Rows from block 2 of a small self-supervised image encoder, named by matrix and row number. Rows with one number belong to one neuron. Each number is 500 + 25 x the weight over its row's rms, rounded and kept within 0 to 999. All counts start at 0. Numbers have three digits each. After the name is the row's rms in percent of the matrix's.
After each neuron's rows are labels from the 100 images, of 14848, where the neuron reaches its highest value: "patch colour" is the nearest of a few named colours to the mean colour under the peak. Only what is clearly more common there than usual is listed. The data: procedural textures in two colours, tilted and lit.
# fc1: MLP up (model.blocks.2.mlp.fc1.weight, 960x160), inputs 54-107
# fc2: MLP down (model.blocks.2.mlp.fc2.weight, 160x960, transposed), outputs 54-107

fc1.401 097:498472523512510496516451494489454527472473488537428491502470504486512473479550484483524500528551446522486508452511479502536468505518495521503479487505501521495489
fc2.401 089:504489499519518486549546507486521501499511482469547508505519439524510477461514473516513528502499509453445481508491507467473519556503518475519495508487441500543462
patch colour: red

fc1.272 034:526455500477489484510483494529466468516492526468486484494465486483548537520533535497511463493464494536486510486518503538498504504466505540526494481454473463495490
fc2.272 014:529496554526484497475498521488537508539509477478524481548512514500542502516482483498519490495493501459497490500465484529501491482450514527496519523535517454516474
patch colour: blue

fc1.352 073:499460576506496502507484490482503536481483503475502512502475496471517460510519500468515501480496478483510487453506497473525484497534485462471467466488485516521492
fc2.352 054:456505521502445463509499522535502502483514505442495558511517510477492562508474516518494501460504502514481499520496484491494479514521516455516530435504499490559485
patch colour: black

fc1.223 165:485509505505508480534495530459457523461501510515441513499530515508532533500511492515514504515484464540474496496515498470496459527494490488537520475539504511538512
fc2.223 164:501528477532488454489519511556563467508519509505516544506499479489491552503441508500502514462460541529515523504458500538484551472492533504472551501519499502481496
patch colour: orange; red

fc1.113 172:519478526507496507512494497485466523466470485507456454492458489491505487461551499486509488592511432473512480432533492490506450508525476520489453507493500511531488
fc2.113 188:512468497465454477536497498492523480531503501501503494476538490529474488480511508503470522525542499499469480514487551465475487519503484546515476529460459495497481
patch colour: orange

fc1.726 040:470479467473531558508469545494501538501532464513450501539492464521525464453536522486504489533480506466500517461500483508530465518521497490504496535528478508535517
fc2.726 022:532458534504496520504518484466498548529536507498485537509515485532494510504516469510515509486509547515479505515468529513499482431490491458534501453522514472517519
patch colour: grey

fc1.247 035:499525467500516477551467484490508502462484512488472485492502480489471512479516539463484456484480476528476494490555510488514515430520508480496512506469461509468474
fc2.247 016:503497485529494525501502485517526513533526461519484486507502474552505540474506507536517508471478567491454476516474519535464462508479536512510513491526500501542482
patch colour: grey; green

fc1.528 102:473482507485464502549483519513517464488502491510466486542483495477474507476516524507515447489555471496475494485500508467541493485509507513466484505517522495486531
fc2.528 107:513531478484535488540538501510511469467557487514515502472485504536491531494518506489455537466544476518539496482518495480481477523509477512525538509493498488475503
patch colour: blue

fc1.349 156:525518471558517545497511507484487504514470506490489498502515486545497503520489515479487427510459505469445480498538507552485513496500504475477511528482517476501497
fc2.349 158:477505505464494482500563493521520508504508476497485503477496515517505527537566519533531507491506536499504543516521495499469470499494511454543498488521483529470528
patch colour: pink; red

fc1.27 049:502487487523530541594444502495471497505459466468460509536490472473505524528502531492526440497486439512464539495513483511557535537491502518468482515509513483542464
fc2.27 035:526519514475489525557500487483487493505493466507496509494505496470490518566514540549469532482491498540500554510532512481488483485485481499553484503527496506473498
patch colour: pink

fc1.103 126:505497478553526527493477561466502480496482499477499486520510489520520534495467500509503403518450503473444512494535460544503508486507502492502531496489493461501512
fc2.103 136:459495529497510498518559471524503501506512500487512500509492514505532523528565513548540518472504506504519538528525511489473467530491500439528496491511467532494513
patch colour: red

fc1.319 034:470513477479533533528440491471504452462515541502512510541500508485521479496479506519511487533495481478489488516509470513527482497530505506490463525520522460485488
fc2.319 016:542525491500501487488504469513534504572469522485498471464489479502466500478454491509482505541519484525535533474517504502482486549521497485466488524553478483515513
patch colour: purple

fc1.653 041:489461476479481486471480518500451479508518531479460457547522535543489441516489496472547436526494484529455473492528497507506505475496484497454455521502489477522491
fc2.653 022:473536507508461534518501475531476506509470474525490513535497506469492509525491503461466455520464497542507491527508505493496478452461524526507461464528567486480507
patch colour: purple

fc1.729 053:482476497488459557511488530500470482501494522460443488538523551497516499545492477470532488485480511485477513528459504502534490495478451482476432517461502446520518
fc2.729 039:472515481493474523513450469496476462519501507579461457509481518489468472512504481488487506506509509554526541477493541499489489500466518508475495483514553495470491
patch colour: green

fc1.37 068:536500520554513523484488514485485492497496490463486507513509498537504486508485512490511421498463513480465506491565473552520525484504458473470480510503526476528516
fc2.37 055:489469508455460532540533469531494532481499467538457488469502478508481522503540464484443496527492536529504524510479509488463447485484507486532485482511488538466513
patch colour: red; pink

fc1.498 054:541494507485522518564486536503465463467491462455515517488491479499516477486523532497507461521497514514440543504496511544465516513505510486467508519506475464510493
fc2.498 037:509457500482505533529509501471487457478509512466548504499513477514523493516500533512510476506472487525485511508458470515517504526501517457502482513468474465480465
patch colour: pink; red

fc1.240 040:523456463460502530487528551522507519514481490541486525533496485519495509505501472508526508552527490487497486467529526506521502482482520516465495498483500471472500
fc2.240 024:521508546536524513488493457528512509543519493493497463481516535481482519496479484491466507494490508486475511516514492471505470518506508504482506469508521509478517
patch colour: green

fc1.426 032:483448510458487482491475514503500491514484516480502483545500525520509518456526494481550496541463524464490473479520504474516508496471525480478504505508513492510514
fc2.426 015:531518501466478469515503512537539514555498555488498497485476492448477496543469483535470528509510541484495510539515536494510493509479501453520528484469482543519503
patch colour: black

fc1.206 038:509478460474511540553524499508515516503520538459454532538484531477505476515469543489498482475524516485506488506538479508523526516468474479495497514491468526491516
fc2.206 014:490458488467483465491487490518498482473517449512479477499462455518496520518524490507457555498522511511496526503477529493453506536521520506533456530461539527487507
patch colour: black

fc1.490 037:512489511486499484492522517466485469515460535520498514491500492479494486504475499511491440548476502507490495526512488525494459475499519477525432500496480506482525
fc2.490 020:444518494506516504482522510532505485523536485479499509503489505497462530523508505514497518418523493503488526506451520505515501520509498489520521465502513536515479
patch colour: blue

fc1.216 089:500510459529540512568482523457514506513505481504467509546489461498520476495497481505471483507547510481439499502550449511509486499484495522539473537498526491508482
fc2.216 082:471501473485494514513501487512472462473511512565476477509475486513488495548530482502493527504525480522519507491488539484463472515459536480461505531532543513456472
patch colour: green; cyan

fc1.177 138:506461530513486510488484487506487530453489523531473476504532523525491491467547485436488475535515473524495471471462453460492479513509517488479435502521478521492532
fc2.177 142:522531512467494475503516540521479498496490500471536519543521514477534518508480551507556517493513479513534467523553482501517513513491501524527525508509513495507494
patch colour: purple

fc1.152 137:488512521511507520487478541516495482483495472471523512516504523496532499514458506495540436468474505493459549482515489519511506493501515470464499474469500479514484
fc2.152 137:493450529498492533563503474490469504504500523439499526516507469507531534531475506542495490494440474522478538552496484499527464549503501446501497479504462453541500
patch colour: black

fc1.40 160:494482501521483523524459506505489527488494486536424526482491502513472470454484461475468500500520496513489467450472478482487459494527495476517492480508510540494488
fc2.40 174:511509519521491523485507505546539474520528465468537530540511494467493473507517519523467510448527497521486496496481495500492525502521489481521492459488529521455506
patch colour: red

fc1.629 157:497507498496509554534493554500495514489480489506440505512446483471493474464505513483492491524548470478484501465533484529506486502510442496525490488486502503520498
fc2.629 168:532505479488520544519575553463522495464523452505531512533511472506499479469533487508492489468526488494489466484519493483470531503518478490532500508502537476439469
patch colour: red

fc1.391 109:554463471534551498493474521459482510503473485494512466533479505529535484504498472490536492532532459491479502471543455550525507479512448512489510501459475504492490
fc2.391 106:469484495509473480495533492507517513528534541468510535496510491516450532511454481535466528511535520487482502486448501463475505545514500489488508492484499511501484
patch colour: blue

fc1.742 037:510484475521488530471503536495514490504479521492500462544461526464515492513523471446534437502509483501507477476521485523530465532514483498528464539486526488496505
fc2.742 022:492515460513502492465574483521469509526508513519495508496496499546475503537469479524467514519486520511528484527469502472469518536479536495494535517543524515509518
patch colour: brown

fc1.557 154:527494477500503506485527514469503526508497561533462473472508480565485499471509450481476500541547538464476475511479501488507466523508515520525493546473460496491514
fc2.557 163:494472446515506538539508520471500483506537479501507506492540519509522516519479474509509533485494501517470512482479468443502512489481519461484499507493498501496464
patch colour: orange

fc1.108 042:488517489526520501530486502462504494501495490503483470508503525459520530513508466518544445502528446511457529440520449556516503533489496521505528498468502500534486
fc2.108 025:529501470528457508479510484508496501524494520494512521465487496545479523517489458522504524538499553470489548485500521459487507552486538483489496485494514539479496
patch colour: black

fc1.302 115:500502450485482529529503553476524497502470502518500508506466520482527492481534459440507488525497480495426482468482523459470492486457508493521468543468464507513473
fc2.302 117:518522505496520511514520482533515507477517503544433477548501473500485482542512485478466517515529505510509537513515548472469464486481480557471510518500501513460495
patch colour: green

fc1.312 035:522535478541478539532479480466501526538534476488464518555494479542485464468469517491507494520520502526488521468468521529502509515501469515522490504476516513498541
fc2.312 016:514507519476448529501505457565537493517467541508522475433498524458469500501523492468477510484515531485506487544511511534489504478474520506535529509502500491471528
patch colour: pink; white

fc1.82 037:506445536475482510528484515501486479467461517470522510492479521528515476504506521485554470540504514479457507524478497503512481523494489519505496492517488495541487
fc2.82 024:497512544498479509470531468535515508535468514491547494467463517498509501493530459484485523494512523465511466507452525495506475516472533458492509503513445544540501
patch colour: green; brown

fc1.166 167:528509469506514522481501518480513487525483535513512517476521525526478540504480500452489420509471517503475509505503501545486534524476512488462503536462532450520505
fc2.166 179:474469528505483502475518494504517501514530474494501502536499500523539505521536495561483505475471550490492488547510492500464486521483487443549505472532513531485531
patch colour: red

fc1.111 137:504510491509482495533510534484500458465514491522469514518485496504493516483513517502486414496530484546491510473499499473512472492491490510504500515534492490476514
fc2.111 134:494531484499477480518545511500529470497544470486470472490480505482509538498509519529443510471541500518494497490502500491499486494450471541530504528491525484506528
patch colour: grey

fc1.479 036:507536526514476480532482508516487502473495498455462460542484468490505495461522518457490454503505472521490497479541463524492484451479516483520471524511524526501493
fc2.479 018:465472496523509477496496535483526506499540554521512517468518505484479479482473465487501533408512511516540474501469525471492502545522501463529506489492497530512502
patch colour: blue

fc1.453 035:515489524519478492512496501462513514521500523520474509486472488501554466483479487456489487475526518531492519478521523490513499524512456462511503539537503459490488
fc2.453 018:517485524465514525507487478517540494495519507496497429470500532480474493503477516539502507455456523530475517513498523508470477510457502513494538493504526534475493
patch colour: blue

fc1.140 163:465452524539468549509474496476531539527510456475501491502479525475517483510506474484494515472499518453497466502538465494496501497493521459522485492463481506521481
fc2.140 170:477508518531497541554530530548509532498509480452465537499519492504477538500499528520496550473503530512466494512529501484477471500497504474504489496476476503527471
patch colour: black

fc1.766 103:535483473544518512512493514490448494494470505462484489501524484485499483522492523486522458508501467490479504497499464535493516471491487501428508508505507470512472
fc2.766 089:522478507453480508521502472448491481535464491491514505477509540498502517522531507498483523493461500518535550559492472473545483526454505503535480490510490482447503
patch colour: pink

fc1.198 132:549505482517505536545486553486456496483461529490507505516502516518519506518503528487536481511481515503442494497518462513491490447484469496540502493510504480458510
fc2.198 134:540479510522541544525498511529533532513512486504493521461520486499497491457536515463507493495517503487516476490507476507475501472516477509515460547479449518498485
patch colour: green

fc1.109 034:532522470493509495523521537472477493526506464477447499499505486535519524514503456504482502511482509528518507487513458483501481476542508475480463520524526491538463
fc2.109 012:516495476490490500520464535473525480475519465516495510509460507498525449470479487522495512468522504488482526516495501506508486514525491477522506490509461506511476
patch colour: brown

fc1.570 171:498481528514521510529465491499511520518468472477515501505456517476533474520482517484508498517462498481503519490541481522526483437528427517519489479497496516498528
fc2.570 176:528537480486506488487562522463498496507525521531505496508532476538505521507479522512515489476529565486491487547507483493502493496442529517526531528489495449510532
patch colour: green